Weights of a small contrastive image-text model.
Model: 12.5M parameters, 64-pixel images, encoder arch vgg, encoder norm batchnorm, encoder activation relu, encoder depths [2, 5, 2], encoder widths [64, 96, 144], text encoder width 384, text encoder layers 6, text encoder norm rmsnorm, text encoder activation swiglu.
Training: 8500 steps, batches of 256.
Data: trained on drawn small creatures on textured ground, 203450 training examples, 10.7 epochs.
Rows from block 2 of the text encoder, named by matrix and row number. Rows with one number belong to one attention dimension. Each number is 500 + 50 x the weight over the matrix's rms, rounded and kept within 0 to 999. All counts start at 0. Numbers have three digits each.
# v: attention query, key and value (stacked) (text_encoder.blocks.2.attn.qkv.weight, 1152x384, the v third), inputs 192-383
# proj: attention output (text_encoder.blocks.2.attn.proj.weight, 384x384, transposed), outputs 192-383
v.23:494524623448551508453477566548457485477462459549504440599588542496483409557482536480519462598574488478463479501602518502519506393514473516502472480499533428428548532456559613587417478523543532518550495496507596544481564605456499543514524455501486516466483590456511456532481510531544415528593551418517501352541457501507498496493510478517491482422519635463514420510522502548504401553480469551557514524475541561563448520497507470477528530504455598474583558575442481456529467505493406474495426525503453486483450511505407399505485536390547458473536567546549468447600491511567430417
proj.23:535487481481570478499521558564552505568572500425448434448450480544521470577510427415503557431548537519460484434456468466563526612460518453511527541527466522534490536504438448437588489467537483522523451519463435507473520438496492515596471455538542462458476549596469418520529508471485481557570560536597507500425552574560509521477531455521511517522496469528469536538439513454531618525529518536547558520555516469436487527484471525522404499494534462513469414429517519567438482505535514523449573532473499541491497534526466498477505548500531610531377456459488508543551524557442503460
v.24:419516443493528493435516552499594520513444555445415535524479575486501443438488520532462527499553424482492508531516534539459557476466508442555489579516466537461534504492534510627579513512449527498536565519519534410573525448507581406512530511487607503519491523473493502533489539500490502470491589511508522515503428475520455504451529535438578488543505571540434513499451471477481474518461466555531570492484625536536494488505499375496539417537531520483477530460445508538513519417531560513568528485499428498372514560546475498538463527512397547561514475501608510541489430536517525491
proj.24:487584476511535499470456535529509517495480574548515386535563538488523492513519494561594496473509585551487486509449493473506585525593467519540535462551456573507474529455498475480503541518570509525590508507530483501463505453519452544487535554602486453566448479527426450499533487470535556544529438466495528393559571577466504517475553452503503526432464465644533467494459550460575490497481484576546571452438490516427575388577451544552487501460503490533468425532531472424485487446497479529459452530494643485435504503573475513532484506529548493464468558564511522495520593516434457538
v.25:484472515550487537466446587532564503582558518564443467452531501587446512486519513519573416493537468537486518495608529488521502557552514477517549457529446497500508415587505520585475526498444566545577560507513488458451485502480528487501480485448600448518511515445497505477527505479407430541536546503567465488513496488477506497443531490485484472466574536530536470400559477499548484524581417397520496498528561542416496489452503454474509531598496468544520516518498479530437485544492445517379494461475550504480499426487430429463537585547520474514487489473517434478453552411485501533
proj.25:490509531504543439529485517507504500507526512561464473583525459404470506590549554520540504449513556478521470506448503543429456558424508509445503566450520549484459488477504531496483532533494459483492532512477502468497566543500539563508453501571481593496498551529612440492452467484566499510549547485489594515576511410528527500442503484496524454505415477527540531605452521497469567530463479542488487449537535467517576506572614533388473493484459495474482530516461607460518504481477427449547484524503502482453458533465499483502476488441439439461503517648459524548533512491420501526
v.26:548572592473561501519470462491554543695455481480534566537487511518486412606476513553512513489500476573473477468434419503491569555519544479460507574553480528533472488627529503545449601482492495533493582541527533438550521453441472534525494554478477504523546488438526361529528571488379545549534506574562555447537641461466398449508506434438443499535467524567496523523492478503543410505450452520560455523541516436511516502429479472536502501453481551538485469540500494525466505421526478576460535535523429584561517508437549491476538583506557469575480515510504554560523480480587447502
proj.26:486397441552436446500491562502513413406477494554529466427484442506515420488476436446481504469481479430537525542513508471454466434454559451591409517437534504457518481533486511504506532474538470438547507580455561556492521518495553515519534460537541498474431454468502530493570468463549428503478462472467505555484430598484573520550548492523449513484553469499465537465464497517551497499483522515495493474509500539441445532584513513490542469614573536483497529449475551509582545528442541482511502487415502422488509517487492536494508455495487476540507443535542458474524495567462527516
v.27:531497434578431479466426458450490424551513506515529506511425482502527584539519455469500619549585469518473449441529511528545495537553587535561581462499570479442483442519461530547495554472513395608539502578458516507470469513559475528521485487541518502526483444661589502487436503546488475505488548509517516477551501533445475516510500484515440480529459531475498502491473505580503491475526529528522502493566549547468456531483437545525563493548485406541475497563526517448512540561470551508478517569510511508461446476481529410582493494522542573536513492569404515464529448517508508610
proj.27:478460558461470548483435555481506547505542536509492548513519556506432475508498573521540507518528519435414490549430496503444498427448445514480547573461535496453510497531553533550457534529511542472482550530466565448554566510498365455571453447560535488473559530430525511527517511426486499454521442497538407535406506432534492548484476468437561491499460521464447521570559596456468507473466502497477469518470433459569534541500566481513412473432521652436535562493413527553589477440486444517511495451500430476481503476490488498528507594433497411459461432504586480484497601471525479528
v.28:503456544434517509442465482517574449524475544517497459503471442542466485547612527471422585502476504479510526435538480576584503455545503547513583591463488480381504427493469491366531525541512554540488461491437517501528467457528549489479458542484495483480552490567518577434510438478457554484605506472473476494525625458508440569546514487430425526489504509459437489520439509411500420458482517457568511569586530411483514587496379469515528590487628462425476458459539480502515431537499479516473571502500461450441498532473560549443400511526484425561449498519469544507449521546502512585
proj.28:561613387549467480544509539486487540477440493459559480487509538511534492464485476548505472548644470482511517491547534387489437562479461436454518518550538487595517531521506531510452592466499447492497486513458554583577554496480429485479474533518491543516447463472506497594474514477548447489531543517497463537449475461557483455497467471629467532455467517515581483453563500516521513488475536435476469480492430487566453489486514485475505434510430538526475589539425455532540533447457579532494450521445553564527490506567485484499560526498443557516574479486627490537549452498563502443
v.29:516495450397455554480491582541505435452477566518477509505511538612505555553454518433485504598555495501537501495528478439559526561531532538459512538491458424524515440526448543543550485481471432475499500477553513529508556565515505452582443453350480523499513447439499495468531519564453514411516476523429564532552492578405484580406468454553463518516445509629502505484414514466603457513466498560420486479506540375537542462403464527383443492558480467504539550471459481483463532466424414515485571563556420538451420500497535563548482622439505596503437542427530555505587469521493485625
proj.29:446566442539473483527496554423509433488585545556488506572443470526544552499549542485497510491517505490431444528495441539537414503437356411479564397501498506406458523512569495492482431467437593542443532479477460511585550473491436531455615513566461515427455511566530404653434515378480561620561551349517450404445383410365480506391554316508603433453520494497430456586520419524496617521493474514551538510544515493490562403579596568539438491569518619606546514557408592458415491513459508476592551519485444464397499611500460365539452466501444457518505449602555527507461549435429387486
v.30:371494628534503499526464507509565494566450425487469513542555470540445508577461535555554534540459452450448526501493559473485438500477484558500511450477487587394511524522443430476450528498410570519426492572492504621531473469505502471501519487498585478501417471464490491549449583505479457511476507532589467561451504486475476452487495581464522392454501393555529427528492507523529559503463518512466479522491481580555591580508540494486466530489585420546505506452469556421464514496542482563541496532542517450475547484583533400498675519490512585539469459531563566523503520577564477522
proj.30:508465435435558506420410498560387566463531510489500535575437456497550552523558408496509424490520533485536477563463469407431508469484437434459498401497473452488519496472511592518481550443494532455446525455448495394503456525463502613506602494485455425461506457622420563499498509560557581494474466438552488459614496457559488503500450472528558610531505541486435517482475494532444380505532420449440519489459521498519538453540499582522445433398455443505554431507565505472496437541439488493453533556496489534569513489490499513519486572514512498536480486494480545572533565390514538514
v.31:400491478464358423550526505484425505490540440524456490549541450526510583427570511479540481477459470533483502472467459498524449584484493516536471578512465478441470498525487449561568528504488455497493454486532515469465484483544512497514474494473482548524391483536551534535383530431523510494488547521436499445520475491511510512497547555515627452563529533530566542493491511471515550505509468589523487542512472504469568464471515527550487391466564474426532459471451442441501532511515484474559479473588430583509504617492613510477502458478599486428500506466493522473525479440491448422
proj.31:541538515486534473510523507458502461501463481521522522500451505442567484535506500544398523490457485546478499496512523503513510514578533493390501485469533480479557495515473527398448473546521527505499494520536455494451468470442495500451530483480529476439516566454508548510578478502463438477543447472475426498519502548495554422530493501506458434480482576514515445485526527453507462476522507513451458500506562577570430542484487544461513513523431516583498527515501518510491555443491511432471522455447515462510481479448455503505558558497472588618538519526519510511537409482500557535
v.32:482512487457493473449598495575451460456481410418510509524474461541495484409460504554502483474543498568502537437590524467488424416509524511558567602571492637536485485565562544443384571501483524569483389472529570497424227503537555471581519552498441477600519567525548554554559488414488488574576551472512491433546545441442452455483505485524592516503526485531500449608485477389416486533554532548531478597575478593463489512458526431528537490479455315382484386580505444498607458410556491438537522439450489470512554508518477452454458486332498553469508381599543509465433558456576459435
proj.32:353526558536505430545519583481511550517493505507465487644530580486504513504426474387540498467450479459515482480391497540504509511472472563499587561481625469450542560467470457588637467435577532494511664637433464473535561508574497550616588546543494425464486517533460547446464629529559354487431508448456542478480423429549489524499441563544478485381462543515417498393407499496585520601547469472415529539539445463562462447538487592577450548456522544638421471489476502503441506489478513559444445406482516483499468441512504562492554440623488383518496638426488587598538385554561458498
v.33:536535437436580494561489561488522458446522466472465522423524495569575472498484553552495447466492497542454515580506487474508499566541481496475465508477567442442553547478512523465508489508488536477578477454464517458491464558487497407597559476522484523467535513464427550525520565528532460559581470499470567477483480425534508500477582503571562468514574491549556478478513422527553552461511479514474475424443499460440546523399552490494449485522550509453460442462507462566530524501445520496446550481540488442496416497531442487445475559524440497551497496463535526574528561526489494486
proj.33:479485486486488500455465520509504512582472491539509459449530527454475484539493523524510534519541456486542502521492498482514571501456549518416473486502472583456540562519533531544508441521500518464486511503485543470471488454487435545467444513524546469495449510557493538471501503426506523483464509501521518528540462560581485537476443486522510515553477495512558462494453508529451526506550538520529547539480492468549517498536493467398535513485491514566498523476496545458473529442474491543501474480574556538490585448530509544465472425529489484505451515545501506529514407490469510452
v.34:538468444476590457465499527557588571452593527486504467554564508566492539505521482592573520432508528519431543518447489497491349541506517513473562527532499492369494497502538470489405515527468504480532554509454479549534532531468501470537517525602403567484434491519429534541491527506481484386491538477495444522446513499478499426523565480515535474497483472616443506438541540520484490492523453481409472558540467413452441521400495470533594463521430457382496383505475489415428425527533589603520480501515522495550514488512543472434393483454427546609491474546487462485493503475595570515
proj.34:503469475522412527445507499509468428507474462467476462529407410478471475464546528456480481532464500417559498414497485620478504499488507520533569567455480503535496451467521553454581566518487524465511472553533523421426433473530514500532534621491516499500515551475524473519470516462535430546578474479457514515441489410529548459539543550460544413542535518441458538528468484476540477510476502542553484475455483492515524496539533437524454591425523516579474556469470520539498474592610466427478530577453488537478491532514501488464496471511558552476507553503479559559499540562431513375
v.35:468502552557485577583507459559479486492524457462463549506538507474597496450564499475480517472539488429532446452497533463490486479485469512521483565496536541517504494492529531493521460483437486575510460492528447459500523473489525529516561494511474600504481516595562503558461558515565543498579528450488497439458687531516484455516418450527522441458486430533462515472534546518500505453497589509533527449491474514487512449534539522503540476493462544513462470510478511486577502439501510467580530501446512526486502594516510425528527533481515503522511507543520460531515485485432589492
proj.35:518492440539560496449490446424580520551534480574562473492544508487450494514510522436546517540504556645504496528545533524480546487565555482535447476443503422518453436515378464504450517532536530474544490474489389532555502511534545499397490582410513485542477488491492417443575464467473410543485488504511493431593509563532440561546510512516400578579512596529478531561529479545447433476492513483457541503491519473548449547504495496544439431566543462461519504500490517481478547527463475512455529489546489429552479502514480542515448483463484475480526469481483455431537468531512549558
v.36:592586511474502491555517546519543543592465446459447519445421544515461532452433492512544469430548508534473553517462428518517390520488504507534581533503507542505531440569482459572519559514459430483411477468540515512453560588537496479416497477561484539510550593448569583472483527473378424519470477467514525520561525521515487478554516556485491436453510515491548447453495481612448456568376354498460532478541512543503549476406558435523448520492564454423524515529511464538540486572510538526413538573437536487559466525455553502522601547551449545484554557468493592464429498536605568422
proj.36:465443545560586466559579500494550420522465574548444561577519578500504391521443497509406492446409632492496513456464560507521435496487441485547517434559428508486527527401546532482461437471521529592527504515533486493551488411425573515565498544428434481545466348566469440473505475584553495453497459465518478519447517527383510505475511464533418516496524474438530460481494547460529471511612508529516463486438510476545496557505450552551571419562451489498521471532516531547518457463516469520522487518580498405467503527661481533444560469529498477484505465538460426487555477507532446559
v.37:438480463510566482508546518520382480485364518458530494508386423549606514500537540512430477631442456509499494515507561504507492542478513481549523463450405551487568510501499493482528550410454551522550500453525485525544447459430515454461566457509496531396493408451453443571536426506435475516477459513517529432538573503483592452530502481506483435499508431537586468474539444492554499602525536472561515477561529414476520455456530609498464501470446524507501522480503442474457547467573500486549439450544477410488519512489448558506496472557457627516530470446547470502569446500459474535
proj.37:459537580517455454635473470472556520532510431581443475475499457498496448566452549522493573426519567479520529439431485525577476450490488533507494538660490458483518537419446542509483482520492575484497545476511484468431599490599510466505484542520426463537429564508495532381490493519512522498437457470599547436498506512509487447523524480574484542464501580488418412448513573516525486458589506544483599493428462456548448440512496466559503494491525488551487468501496547467499458476447522482485504539499578505518574516602598463495596512530560493550505509459471509482527507561504426542
v.38:470466432478469391607456382408524594548503501510554470530506454520427556434559550520455440549517519502500594490415486450564504555472437473520489555430512497427541476478524449528514484517486491446581490464511533513501545539478532546498553519585404447429530410447499481479530529518490426544470485572511533431541454535612561451438458548555464541354510556521468530547526412507519470485469490598483568455487454486507464436563541554595453507573421543504466530468458439522536563539537547509520575491464470502520526538468439450487460515536463516441518567556455467555516557576596561470
proj.38:509453494491416537435483571478491460517571445465484513524509631499490509527455503463480494542496522493406445578660574585410505468512574502497552407507462537414418506467540552461493459546493416443559437531438488505495436490501441553459445529481523533528541510502503445526409482426511576501498399480465579502585442585446432456479496440502598601513494471538525532474447469528381532496484539509566457567564520534455407516423415502503483576456570498457427510481544514510471500413462504518518434567457526509483416472547477571467504515466543558495484498559571518487468418488429425526
v.39:444473476527603533542477541511401505370462468500612457468509525564554516475374431539434464541530450459507590513432481505530435453388466490478477497511527614504482488539504465519458506477435517523521491507538540449561432354534459478530482597488416492479503508519519478427582506440589545534473633560524394593581486477462513572579453533532472512501440499467541541535475520493499514446426563518438525523536486554491472481472513520485496469457567415475553441510519501466427532512528610518519463528509459466453590532537494571450446517497512463510535460420531524424480512533538496480
proj.39:488416508567433476580516516507464456509501547471535439635497489523493514528493582540556449515390660492375445484528502442445491475489536576494476539538562398478339519383548373506565425452564543358521556508499485465518471540508456447570389510454433478497508476491522546472485551484483548519477416450479493432444473532431449551547567534428436510479413517481380541505561418486342484565492502475451424487491507447490490458623477539472476405502451455568502608553461402533576527519492433477476500522585479475530456524416479475506457509528541528579567547520470434489484354410538500470